A small audio embedding model, trained from scratch: waveform 16khz input.
Rows from block 9 of a small audio embedding model, named by matrix and row number. Rows with one number belong to one neuron. Each number is 128 + 24 x the weight over its row's rms, rounded and kept within 0 to 255. All counts start at 0. Numbers have three digits each.
After each neuron's rows are labels from the 100 clips, of 14976, where the neuron reaches its highest value: "responds to" is what is common among them. Only what is clearly more common there than usual is listed. The data: single English nouns, adjectives and verbs, spoken by a formant synthesiser in many voices. In brackets: how many of the 100, against the usual share in percent.
# fc1: second MLP up (model.blocks.9.mlp.fc1.weight, 320x160), inputs 0-159
# fc2: second MLP down (model.blocks.9.mlp.fc2.weight, 160x320, transposed), outputs 0-159

fc1.77:100104129179162110111104133172174129094099135134097125113137171089120136122086138123096104163103124117114154119144152106146147078116134082130132124090143100127135126112139138109118083129128147150130125150136130158135140119117122116155132100118161059132095106147089147125129104102116138103125144093091131055144155127130112137107123095080150075136140166159118135124124112119158115159079153113118137113129139133154123110080125135163166134076121130162130153180135136116132124117147141
fc2.77:127129172157112111106132111219092140143182129139169170150106149116157122119158133139115110093112111122143150132137144129197130146110128143131103103062152112149129122161128112148134134159172138148131122142135082140121121099135134138150130124152118135187116101120167134148131164138141114113138120122166140083123118109130109119134135138106139126156120168104104109122128137134093128136125155134096166138075102125127161120133121143137150166215127126133128115102134154135144170120099119
responds to: intonation: rise then fall (93 vs 23.7); /w/ (27 vs 8.1)

fc1.21:120122098122160134124117157078144115110129157116073148155100137130133129131110147141158135123148102151117129105116153133130135116125144124116124127087139106103151130146106152147147090148112106139147153125106103154123097131119094151140135157122170128145097103166106125114135102121080155172119145157116100124093088094094118149122160096065123120138075131148065103120149167134155141121151149122166139156156118082105133105119085126149205101087108154127128105154131156122119143154133157
fc2.21:137115117123115150170084057222127120121087128124084169111131117137118134156149167135107138130060105125163123136117125145158126099130133119148150147148163148105153132092143151141122114114155129079092153135128166116143125099108150138131150130149140128134137140149160144107108107128099159141158194120105160167130159104146146133122114140135119125161119143130107112141105153138126102128089163106142115126091099103119069128113116123161146114155134119091127159104142111129108151121104127
responds to: voice: deep voice (66 vs 25.4); intonation: rising (49 vs 23.6)

fc1.184:144112116150131084141069162114181129137138146105059179142156147131119160135129128141121095122103166134121135105136116151110112117101109133154152139148138094112155170124138103136122116109098156152099160113133126169091133129114128119146076098126178102087086125140111116110148111105132137172119122114119129131096106118101136084113095123157120091173163128109125121107123146105177159115102099143135144168083121143152166132121130092130157116100103148118168132146087144143134150113112137
fc2.184:150096158125119122127111079129170132124209165109129121147137154132112141126121140124117140149136112125177129099117153123140085130123159121124114111164156152106120132167138108121135124131113171139117136156123160158139121121109145119139159134140128155153154113132183124141123122149125119105070142093118117115136100145119124148102160111151069128127166111145149148159149115114111116108159146094165091098207101096159183135138127135106091141178160153165140126139149131133093121136128100
responds to: voice: deep voice (56 vs 25.4)

fc1.102:127180121117162113114132193104153156135109134135094162105134187113131093121131171170131133141122122146169122114147074118132156095158120113157119120133123111131125164140133136146132081170115155143126135125080138117090123123152144144111102102109132099148151111109068127137083097123110102104111164130144114121148106110115084103136100115133125133143154139132155149118107131142124115092162101154090156081128134126176144110156168120129111179089156117140152161148135086135134116155145129
fc2.102:100131142078116112104093076169094125153149126140145141119128131145110149105127138121147134123160112120160163130113156108065120143126159099104120146107147134107128121104163091127143133167103158112166124117142039126139115131129113139120150114158116149135192139123137119112142104103107111152097170112124137098153136151141094113073116142140120138151111109126111105097141136155112126138098143117128111106145120094127150094119135130113115109215115108061144144125148147118157099137105138
responds to: intonation: rising (70 vs 23.6); voice: high voice (70 vs 24.9); quiet level (62 vs 28.9)

fc1.171:115113141147119121125156143082093154165104116122086107141089135129135115155110077138134109133119166129099142111117122137088089151142119138149133149160094142139166128152184155149154120140076155145106139110127080115099079090092134142148126123126117148121123139168141082148148138158124149117150107123142143139102082065140162092161171120185089149132107126125093113095138130136128130123123128184131103071132138118125125133126120148124153097139148137140111156169108155124133109140130148
fc2.171:125128098135131140150133041161129135137074128116031138139142121140119122102123138112114127124125134145115100143123129139167119113125108124143130130091137132105129119107111177125138127139121119149078104146126223125121133161115130132124144128130130098131157121140112132111123065122103129113171131128096114153120136123142134120094122109119114123151118133143120017122122137121118062128110147124131069141146122110128133123128125128124132152125122122133147128138127141115121198137124129
responds to: intonation: rising (99 vs 23.6)

fc1.254:127135143135149117111087133127142204110117152168113174116161157135121166147135152109101096123089120151138158087155095140160134130143105119098138131137189110101126086108113147142124095144085096114134123102147108158113128151187121161126154141118142132104109119150093134129167095142132143096161158130093114107145180117124123105111116101112113136132108118173107146144125091166147126118134144128110152196129111133129162107134141120120127112084160103124174126130127120161100146166120135
fc2.254:168134073143127134121116150163159100105125123155178129133139133129118128149143143157160121156121123100148152181115133127220129126134132136091119144086154100116131160132139118131134159144125149088089134137125060105119124197125119114142132127129134202115117123111143134144137135141152134172088124144065175145130101148124125126123103132151123101155109138129094161094118156142125144129105141107131138138079109123146126137149151139154138122166146132100139116093124105116109092124129098
responds to: voice: child-like voice (61 vs 25.5); intonation: falling (52 vs 24.1)

fc1.283:129123144138099173108151127096139084119115097146104122147087095163169196099141125121133137125148198116146127138138176118106173126118144110145145079139102126108105166090131174177112120156152148161130099076116124121125134081106117106112169136159136118118097165115097163122113110153125125147140151121120117160133079114122138147106122112166159099130114124157125107190141148141099100114127110164116128139115094124142155130108103125112143109126106132115122108129166142147125116133143097
fc2.283:139149130167145096124132067149130119142085119128055119139134138121140136106119132140138132134119139131117178119126102121118115100132126132103143114201134142145128122141116185103138107128164098111130102156141149124121109057135100126134132094095121052065129138138069132143135146118117117139091159122063137160143092137111123135147142128110139138155113102128127097121133103141147159123072118143114071125172132104110131139097120120132110116134122136090119139084126118133142124134149131
responds to: intonation: rising (94 vs 23.6); voice: high voice (78 vs 24.9)

fc1.210:133142086125129096141120161130188117133093138093062124121110167165096088172131109096145124153119119106103171059143153103151122146120101140142152205082148075107109134145149160112116125168135127102108159114111131137115100090123131146125116103123122107105149114099132119104109100167135133123116135141129170116151138085117128102096122155141153117096147163150149137120138162146160143104122131134133185131096127146138153148118145106141157119092137152120120104126132140137120113119149125
fc2.210:101124132112103152179127026123151136109129118122138139147096122150133145143119117128127155104104133108092081118110100132171138138124156150128136101079105121147128117147128078106140156141106144138122101167126224120124109131158120118149122148144139123146165135120165107129135170112119107116114106140171143121129152124119123144123131100122157122146137088134158111088099123128142131134147160137155062104120138137087181116133143139117135160138122150159154135072125109126095121149131135
responds to: intonation: rise then fall (90 vs 23.7)

fc1.301:111090141147122119112103146166182149139115152096120164135107171104105139163132134128139126136082112141120142125171115135147166112133097085116156121121169041115115133119117159113181098141105067140149129172129141121138115129211111128153130126113142110138097136157120139126127105151126159139127122138162113108135170108127143111142123110123094099131136125129125183133147101157139117164156128171141143181126122142072124096131127125145120126124165122139136143150151096106115123127156138
fc2.301:112126118148134141142121115086105138133150126168192135133156119108131127135137127127152122130103134123111108172128113121195113160129131138147128124000151121128143124162135122126130119118173126132143121201130128139120128158123122124126124138123127164118105138125085127117130113140142140136161122124136096129139189126135090119127132122221122118110130137124114150124132133137124161122106163114131102126129123132140163132114132126135113104118115140120119129105133116135132064128126122
responds to: intonation: flat (97 vs 23.7)

fc1.145:132147086136147155144128149124124114170181107096104130137090119116110144224124114106073155110148127107109132156097131157110150140203118128132114132148132069140123138139123109139085098133126126119145097113106125106087090121142152143122113100106158124155126118161127118145129088162120146124093123134108128086133133109131161116106100133147132138128095124123116124152145088163141131107127116137128125139128141092195138120126176094106112141062153122138106147132115111159156130131150112
fc2.145:136114153151113103106158141111111163144197163176122115142141117141113126147193165110134106128125099142127140087129095107130167081129110130132113132124116141117114167113152117142133122085139101144154126145143180132112094120127143140159147122105127134160120108145128124106119141165111169125128161149101114094100074147116117107079136122078108114111162185129134074137144134150108207126152097130124125140097114139142136119142144124149150096159115171135153163148136125101110110121125129
responds to: voice: low voice (60 vs 24.2)

fc1.218:167137082127087101122110130115171136117131120113074119150125109155175097173105112136110151172136116117087140096152158111166135113132069126118132157154138119149105133090118159158110129128118152127127159127146104170126144141124128125108119126141143098156133151120122134104105075159125126093101113120087158132144126144116135110115133125129132137068113149134114176132125151127133159113120142125131233159089126123131124116126163114143163124135126173152123130105108090112115160093102133
fc2.218:155115147121089179121080041118182139121134140139166171141111128115111100123128119124118117134076138146159133065126158143143143128121104120115116123152104141117186152179144098117144145140123151105106152131085133104135124133091112143132104141111148122094133121120191129117119111111118132097094132138175144145122151139121123102085124129148149137192155117131145099118141100113136099108150109133142095112105109129116195143143143141150108156115122139139143127170118093118137101123145130
responds to: voice: child-like voice (82 vs 25.5); intonation: falling (74 vs 24.1)

fc1.195:115091105115127042133093171127142107138050135156090118155136153130154138139089145167120150127110120120095188090154143135134119085137143116141153177166134132094131139100133111121101113119099128133100115143141120148135116166111149142128142113127159098137126134132102140158113077134132087120081125111125080118090119134143135124113111142104133129161126126168079153143119115152086122106123109125126172160147135144121085106123126114091146111101156134144118136133092090132112156127132146
fc2.195:171122181138124136150135064145154162115114124112153129116110111111109123107146116137096131144087119134179112086135142114140117125137122159126106104150156115132189135106135097118115129151110153134077123097117124137152139159136114112163136122118110167123173128104134118161157116098120115125106169138146151085140097144126150093138135109141195122159155147124087094149145126126124115151122146096155051092101089125120148156139130131123137128163171115136130110141168131154076133105108138
responds to: voice: child-like voice (78 vs 25.5); intonation: falling (50 vs 24.1)

fc1.260:120126114136137103123131120093185056105115120125082142156131156117136122159097127160084146132124111138074123118100092171139156145123112139120121120149154139134148161154150141117153131118110148140130152155114154107137160142198106110175145089118138092117118122111118128121129136139091104101119130109123159177088130106106171114149120116125122113132138174128122146119111134133183158120162119083125112151156115114120168148184180128115139140133097091099119168102134126159158141126124146
fc2.260:087103124122124124149094130202128091124104102124156146157127115087085128136130143176081127096109110148137121147116121118119135130151097136163138107162112155064126114095110125166116125161141147109166151122131161125092109142152121132130107115153135109160128118139137133116161141140183106121112179155082173192139093140116096135131143122080129139146099197140129157163104135117150094143129128124102126146142133124091149128143114120126103155121111145140102105128147118133111172126114139
responds to: intonation: falling (52 vs 24.1); voice: high voice (50 vs 24.9)

fc1.299:106104125136133140114097128142141173157124167118114161114130167118110142144129130143163112111083111144119141110156120130125138115149099103131128144117168052115093146099138141100161131152070083148162120134132114129124107142205120155174123157108125110130103110165104104110123093131091146124132122123134103104132192102124102147111123111111105067110146130127136174139155113152131140139177127154120160158112122164074133121134147109115137096120150143141140134164154088120111112116147115
fc2.299:098125142127136138147114124142105123128128124160182140132161113122118119127132142142160121141110134121102100204112086134201139136129124131137129121000157118124143128118141117129129125121164123106145141180129113129118128177132134124137157138119120175129108120131102122124131121141112127144130137124147113108143162109144118122104127132192124139089145146128093133126119137116116162120116154125135117140141130135128182124111137119130110091126123123119117126099125124130135084130122136
responds to: intonation: flat (87 vs 23.7)

fc1.179:139141118123116129143164122117117112138110146183084126167084150152092129150116123131175144153129110107073135116165106111128086111120128131124132168117135158161153114120132167133121125134087110142088153083102103140125109143098105159150109073098140140121116131150111107131121119134113126100166111110144154127109096041135186141149153088140103146118106149120091108088152141123134120142157152138166132104159145139102119118124122108144187161134140144148098144139119138121122131158165154
fc2.179:114110129118141137127112013213136130136056139086080128136130119138134113122120120131137118143085137134141104171136176124168146129128125119147122126145127121089135125148118174124117133142116129122109102141137219111126121157108128128126151124123118127101161115126100137128144064134140117125180152126117134142129140128138140138134140112141128131169126148132104039111127135140134070132131148129144078149112135114115112128132120134146131162127114123137143125121132135135119142132132125
responds to: intonation: rising (96 vs 23.6)

fc1.163:112112147152124137113131139135137189111110147093126146175152175137143160149152130095153125159107114138108148115148073115112125094135099126144128153107151059149139141107106110117168113156101093153143119137143132168115113147192120111148113126099133134126106121127136170090176126121132136106135137118148141114140139108140142118130120114123103089136136114121135175133181106146149144163169141180146194164117113138099121139131145081101141126126127168151154117123180085145108136124111121
fc2.163:131140121119118151154153147079115139146125143131111144123150136103120084132145108130147130126126129125084119184131105137217119158132120133133106139043142104121128131136126178111118140126169086155131112182122154130134133179145135122128147131120110193127175120113119122151125142156096125121106101147126166145152163110152115099125121143185136122111133113129079175124105146149116126150135149114122111134102118121125193137105134115140138135137127126087096127117127133171127078094123120
responds to: intonation: flat (80 vs 23.7)

fc1.222:141125105159123105080073121125136111147124138124082132131085121114107106125097122133118179128132113114131105107134127131104130126117132151094150140165120120101119124138130113135117176139136113133113117188137132117112109140177119158131134070121150133137146131102144142135133166125110123107134097141153143113143121121153109125154065111150152113141115164111108133100155148136161152107121104117139102140112151144117110114107155080089158172109143113129123168165137176118099138125245141
fc2.222:064129150163108140124102118169166137156147122131143127139124121133129155094129149127104106130101132152088160150140119154145152114132111120121169124154163117112147138078119113129177117170161128122099147105154138114090130143161149136119124151135131138093113146130182121139108112158148116123076195141148126129109164128112190091102152136056139137127130110118142119124125134134144164126141151135131175118095135159129161140125136133154129142173098105118148143089173101130101146154082121
responds to: voice: low voice (54 vs 24.2)

fc1.2:108114176130084166137153170091148131117119105152084100125097101128154109088125122141148111115129151105090146116142180152101132139121141134131174115130110150099113133148157122148143111128096171133083120115139121088126119069091116115131146148154121140119105175147128160145132134171125119134139107116141135150099087111119092111118109104157087149124137077100122079094169143164135111114135096138096107097114119153132156154132107107105132159080148168121157099119123129163146116095139124
fc2.2:116143139176133110178128032124122155143091135155044103117104113139132165114119113128107103123151126130132135111120104104116140115145129141157128128145137115167125120128134140110131116103130106123106095173127179113124119106154122125109161119128155092128110140135126123099143105120077124107116107127078119173160118145135157121131120111112117132134135095149111088095133108138135090125138103143145071112161119100129216101094121123130151122150126131065147148117132124145126139121130149
responds to: intonation: rising (87 vs 23.6); voice: low voice (49 vs 24.2)

fc1.122:121160081114189113131100132110134107142139151162071169126112123123110118127117156124145143111166164101102124099147118141124147132122186111172142139152139100086090149133152114142121145159138164169112137122163123119104073106120106165129117136103143124114127108149158141100107083149138148069131149075135147114145144102122117153095126135128076105127099149144113148133131162145125189176140127147097160129147168133165114106118097106090140124098147123127132150136141128104124130129121144
fc2.122:178119143093147131110115157120118101168125111121141158099142125120101101113174150104114127130097126093115153139118108144131150102124167109115145150146132112160128132047129089116126135120104174137074128141110132145079122102123141104131081116122103033148129135116081158149133123153137134128143125102140089114129143137174136137134134169101153111109106162151126100127125123137146132120133100106099110139104126133118172132143117131164147114187097116119159138094133117141132104185147129
responds to: voice: high voice (52 vs 24.9); thin (high-pass) (38 vs 11.9)

fc1.158:095139154118161083156126144100131139178136128155083128108117143090110126165143114091129138126130091134112121089125133162132205140141080125123159107095128123126164112089116115133097105130124154111160151124119112127145152106100168131131112125133135082117095150117110111094123105134093115164093121131111160147156103124114125113104121083133089134136170115177107124080138119140149119110120152139127156177126136174135094137135175118071185142128135142118153154142137106155124117118111118
fc2.158:110135210134129156120113098111119117123103132150117122138116099150148113157118100158069170138130130088104108066114124146148116090100141108198113128142141137121135110149092087147136133101124168127135141158130101147110135130135134123138135104139146137150174149122173108133122143178136154140102119130110156097100109142150126117145117120144165109148158099115141109120098142145164178124186118108094055110125141116121182112116129163122123146106140128094103111108140144150135122117123138
responds to: voice: low voice (58 vs 24.2)

fc1.188:136085127172122116123110174111132125129126120122104181163124129112117118135114133146109115116164137094134118083135193141130130092138081153128152143132134125113143124113196109091143082167159123123107114124106126098132129116092089180126145116106151102160127131137097140112125109145140152103096151138117104079124102077140132106119114104159126161112140149138105145094112144128165160106138117174189147149124182107133120109110126092136140114087139160133150110158140117102129089152128132
fc2.188:131119128104114099189118084163149109160087108123097082107135117132104109104143086169123120136108147147112132082164144143145171124156150137137129130163167176108122131154156093111120130132139105096126122133114165153140115134164131149103128134127125139076116134131129147127088124125175130104119154125080111135158099088149115133168141130108134136172156080137136110158138115144135142130103169090110085119095095104133114136142156100132101169118128109101107116093176128138115090149096140
responds to: voice: deep voice (63 vs 25.4); intonation: rising (53 vs 23.6)

fc1.11:143134111122113117105118153105154140121122127096088186145115144147079088146133112119080108142134149177137114101125121136146115140130112096107187151081177127108124108140153099120099111113139142135097169111118126147079143149096156127145175148114174122120152141179107124122141117113163110187110142138097122117147128133154105130117104152152155158111136158125118131102101165165174183098126121138112176107125127154133123159140169126115153126103157128082141155116108114130146122107124132
fc2.11:130137142116094155153181123192178139169149107145143124121131165169145118149091113135130155092097135142115095055136141135088134128122168137106116113129156133169131121132131074132142130137138079129100119145137153068108127116145138132118116148166134149166161128123154091135105146106147113128159162122115171105156115150121154139138155163179107092131126093117144144110128117111134148089172137149129098155124114141127153133147130119135152172194155132120143139114125140141141128135131117
responds to: voice: deep voice (58 vs 25.4)

fc1.201:144114143111110114140116104120148133092116141103106141124126152084170119180140154109113137080145138139147111118135127135154120149120135136111151126110107138102119121144150202139112152142156118127197178150112131163124117123047162148149112086108128117155146132168087139091145090112138118111097113145112147158122139097147102143137136120118111119111141113135140189108152114157155161143124091094149125138104101144153143115138094128104127136110067125124139155132073146108120120124100089
fc2.201:139118133137121154117132091119185140143085144103255142146127117126136082131128113132114137136105158130099166159137180137101139156120125134154139145120109121128122144167123182125124139143103104123155125188116114157101138149111131125134113121127139136141105142133133136125138090119149108128115115153129122148103115118131133131119134126205111145100120170132145213119152124123127156118122138106139087126144129140129121132100133136133145122218127115137137124125166132118126136129131111
responds to: intonation: falling (91 vs 24.1)

fc1.56:126108127140102079130081144174165144092090109140088149120138132090113150132106126104129146130126137152092136139149093142123127145135104089099130116138183121124117096084049143136160126101103092123128098116097138100128089174185158151159148137121161101152118142145111150127136096152099131123130161131077107112134163099155149127105118125108088105141110129119114141131159132120171114149115150110134139154135127126137077121117104108086136094089146093125146132143125128153134142162120154
fc2.56:155131087146110152100134095190177100117123101112205142139158112111105126125107115159158126143138107110106133169147214141181084147111122130115118104140134122152133132162151093132137135159154150131078129159134089142145135188102130140137121153102147135164108158092142135126133140130170148132110104150119127143138106129143124135121111117125139124200138163145121130112179122139118163114155138123088084151120127128137135136138115136145124118134173135150139103131112124115117126098106131
responds to: intonation: falling (65 vs 24.1)

fc1.147:152084144117131092113123149108153093108122105139102137124155134128123157204145133078123128127155112106069089085140093136104113129130114105143198139111144154106082171146126137164138112129153162189140121119129132136121116124124155137137128122133148123118123114150156177121137118174114101124158163110116116125080104140139137096119157116129129106141157144121112109155164130137073106147177103110079127130134081163125117116135117183118140111139120128119146146132111113097105125105133158
fc2.147:032119127098134128127084114126135141128109103129104128132146143126138124126153168166123164128111105131160062149138192140102106125126094101161155111182119135101110099092115165128133126148178121118071130088130103131114135141147118107142142121138157114185137108155079129133127137127105157124135090145070139139131127164138100142163146105153101134118144147140124130139077098141122164148157110117113133143158126128100130120138118129157119167164117119139133111100120114131119152155116107
responds to: voice: deep voice (52 vs 25.4)

fc1.309:081133138129141136117099156151180159131150159105117161130119150095118145133117125132164129175111136127119132127128079121115163125155111118131130150128136043112098109126116137137162132123093087148138111146148119138134119139197117158165122129110107123125096091152126129114122098129116123101105140126128104104118138121130111142129142149134099090105133108149141185112163114163147130126147135177148175158112116163054131110098136116091140132108148132136103105154185085143141137096137163
fc2.309:128141127139120131140130153066151145138129120149061164145160115111125136127135142137152122156138125107117124156131123138193097157120126135117118130011140156132140116186153130143120132104165132121151137182136126125113104153148124124126137143117120150120122127121135112139121103139116132136169161111108118099133178137134147139140118121251137139089132140115133132119122138123117143145109162106130104116113125140128145140121124136103098127176131131125123130093139131127124063135126116
responds to: intonation: flat (97 vs 23.7)

fc1.7:180105129135139189108130134116243182146139134126078149104100157149121121136137117132139110146122147095109155076149124140112170140115103148149154126095112103121123141128103131097140115133121135124129126103141099110145105119100125152115107141112123144163130160131106150098115136159129098123158127128152137167111103130121129094111107200120125125090113120105141125121184140137151108133156143131107143118137118155136126137164161135106154152129150122102150095132148094132172127100176112
fc2.7:104127103143140127189122063134128131121124146151072089115126138079136146097150124124118134123147145119121113165121081102128134122123136110173137158149128142142138151142116096111145111142127122157039104153122168092116145086116140139119143126127136075086162135124125136129145083103132137084112109130102150166128172098140131106117122149097131121162120130122100118139090127136141125137112126105121072131131137140134192108099096114105101128124120112137135155088151135128127064105135140
responds to: voice: low voice (54 vs 24.2); intonation: falling (49 vs 24.1)

fc1.149:168098141125090133146106156106120131124099120080104159129107164092149119159123142100126153116109126147111131140128140154157101149165080136102123124068115139104108080127147199118101115147146144147178143117110132142135140108076137131129108098139148117149147139162077164127124111160128118134094118136143133142089143127125131133125163152095096137141174123134157203076141110143155140137119106080135151125124141149158138098127100150121136133114064136132137146146109154132122149112139127
fc2.149:117124170131118148097135043140130129148119135061217153148143113135159121118150138122128121127103136119128171179128172127119168133137128138167125130154149126128140129141121152142134132152122106137138099149129120141100138152121122123130100137147126119168124134136092149108112106130086135140111139111095107119117100121127136116142114126246104127078117177133119143121110143113139170134142138131206156131146118142133115125106132135151130150132113137142105147112156123108142152116129112
responds to: intonation: falling (95 vs 24.1); reverberation (60 vs 35.1); voice: deep voice (57 vs 25.4)

fc1.227:167174144090124117122145126099137149109093164121098166114121080152114123150106127124101133117130114090111101104108110088155134090160152129129113137093138100106108126132119154185099091148109158130114132125129102114109107105110100151149097103141149111141141100092115166135112119142110153126122128162116143163123091131099131090129145091152108102117135118140144147158145123138158129150199122107122111145200160119106166176134095133125156131193119154112095109135127088133145112112128117
fc2.227:094128135079136146145155106152125091111151106119094132137131098105119147112127114143139142125212136163115148128122117130112151099130114132121146138142127107120150145085148118120145129144133124104175166104129174116125144134135137131125137125151150137080130126142188132113176121107068120143103113119154128189122202086118060102115146157134109125152134160132131109141105117140129053124159133125127155123179136131132159121140115149124090111107148164123133120134155123164139111126118111
responds to: quiet level (61 vs 28.9); intonation: flat (55 vs 23.7); voice: low voice (52 vs 24.2)

fc1.220:123129122119135135120119140159170180124136169126131153140135171160126138143092101133126123134084102133127128121153142135154159112144104120135143124120174062136123126098114128105182120164104139094154119178132103125117131079171131140178117110122115094142104112159095121115090121141104114167126128120090106089124139133149138114107168099128135107160139117144126155116148111128145179137169107164144180125096139173068133119122126126116176119108146132125130147173142113124146137099154174
fc2.220:096129155126118137153124110155126145160154133162118131123126117116142130114122133114116131139147143156095119186132127108144158132127125149111116145002135130159145121169137138128132122126181088111157131142129122127150130144117129129121130120136123125142099114115145137132151128140103101118143155126171086161115165107139117153104117124202103107118146124125102112129110138142145146136126168142120126109188124166146203128116129151108157118188115118142117129091107127118144053140129126
responds to: intonation: flat (49 vs 23.7)

fc1.130:153141105119108090103138102136166164122124150087066131128144192145118110160108122138138075110131135123085190086135141124151151113088126126168136190097136098107142116113115122101115125132128159142133142135135128139138109123118146140126097143125133101099162142125080148095132108169114103096113128105161124139153139094130153130080160111156148139104145142126128138131163126142141146131132102126142162106118140132151134162104120110099176086105153170118113080167089131114105089123142121
fc2.130:112120134086131157182144007134164141113168131139124126141106135123119096123124117126112151107107125120120078105129143110131116134121139137139129102090065129132129107108125114114145124133110136124156124150135212111114123113160130132141154130128114094142169142121131105129130154099117112115128144126140142126126160123120104131130143102090140121139114088124158110103094123125149114131148121120113072075137123126135165117163137145138134140178121134164136133073133116139085062147134122
responds to: intonation: rise then fall (98 vs 23.7)

fc1.172:101120135124143127111121147165143150120106144123113163133138165140129150141102133110128112154077114123152115138148144115151142109124113112149122135110165056124093144098124128091156099165067056164148128126141129126101107106202119119168115136140148133124099125175092106137128109123116127115116167148139106104138162114123123150094143080125122084138153138097127194143105112151139120163144113168125141149073126127112103103119129100105144149120123126166134113160163111143095142126137137
fc2.172:162129109117125141101100177130119132126141102146198166141155119115114108137164129154160114135090128146110111187116128134227125134133123131118123121001146118142151142161137117133137124130138115120153136170117094135135110196140125112142134133125134183150146151117145147125122136150105141133120107127157112125136151122134131114135133150184130126105117100121078116130132134119130149116089152118142109136140116135140167127106131110134124103140130124129137123104137127138133063122121135
responds to: intonation: flat (87 vs 23.7); voice: high voice (63 vs 24.9)

fc1.272:168117127122131140156165104130148124138128154161078143128116170092100131111163124117080126135090152140112124114070121162151165097115094143132125142114139101114113128112161135109122092172097148145154119118179177121091148125155077099143071090132135118134104153120142153109119100127127134120153142142123126162148103122103151141101110107132071079106155189134139117114146132142124136096127137108105208124131111156117111124111124141099148126136148153129126111141113161118156143135115146
fc2.272:065123144133122139107114104108130116107114114108120108134127103127112094113147139147124119088125140137130077140142144140174159149132128141118117122139182131142138145132124161135124124141083116105099118150120173096126146037111121137154147127113137144172165146103143142118165071080124089146117104144122102117131135109126168122148133121150140128156136121123099138140100134133154139144143146135097087096132112132120238134136120120076155145121134133116109118138120111134124073107160122
responds to: voice: high voice (50 vs 24.9); thin (high-pass) (31 vs 11.9)

fc1.129:124117100167138095090123138147127158136128093131078123107135137067133122070119165114086130120129109131114184113143147177163133108133139087121107117136142116121093139093105132147159108137091122145153125131121116140162112147138128110151116098125157113127163161146077124113131107136084164124110171119107160127167137143158119111116120120158089131165126137125168119149147192163173136133131148107139145159128098138124135094111128118106196120132133124130153156174129111133165153114112119
fc2.129:147134115109140121058127142157181122129157122128174133138123124141112122129122154162137130107088126105132141152126122089124105127147129116137101138128128111141131110126161092130124138121158124088158134134139091123127123107129146142119165146131139142115130147089170155127140174101151156178130109115106131117136129112135094163161104139094127166145139142146133156146166090133174163145094149127128074105171130162125153106113129142155187093158143122116099138056161133186101154149112091
responds to: whispered (30 vs 4.9)

fc1.231:139141108116150112099081140133180156139123138149112142114130165124115153166130116128105120153119112142137170107153117131154168116146081111137153103123170115107145110136125168110176078162087082100107119149157114141097154136180157153148153129086147109119105142194114138147105098147118153128120136123121111080158180111139100129119134116111107092124106129153162187119147145134157128116156143141120166126112166183139116141158145143119128109124158132129137162168119121147123112124124113
fc2.231:164120124096146135122132102158142136114135167163208110139157104134107103145135120114118103132135148113094107215122088145183131170132119125102106134084144128134142137129141066157140133156143143121147125176139104117141128205124109110115147123123134154115141109108126111139130116118126105122159090116142115143135145131101117111084119114120136124136125125128120105101133134117128209152099114131119173137136125148182183126113118097121162136166120115130101113095115113131119101142128126
responds to: voice: high voice (52 vs 24.9)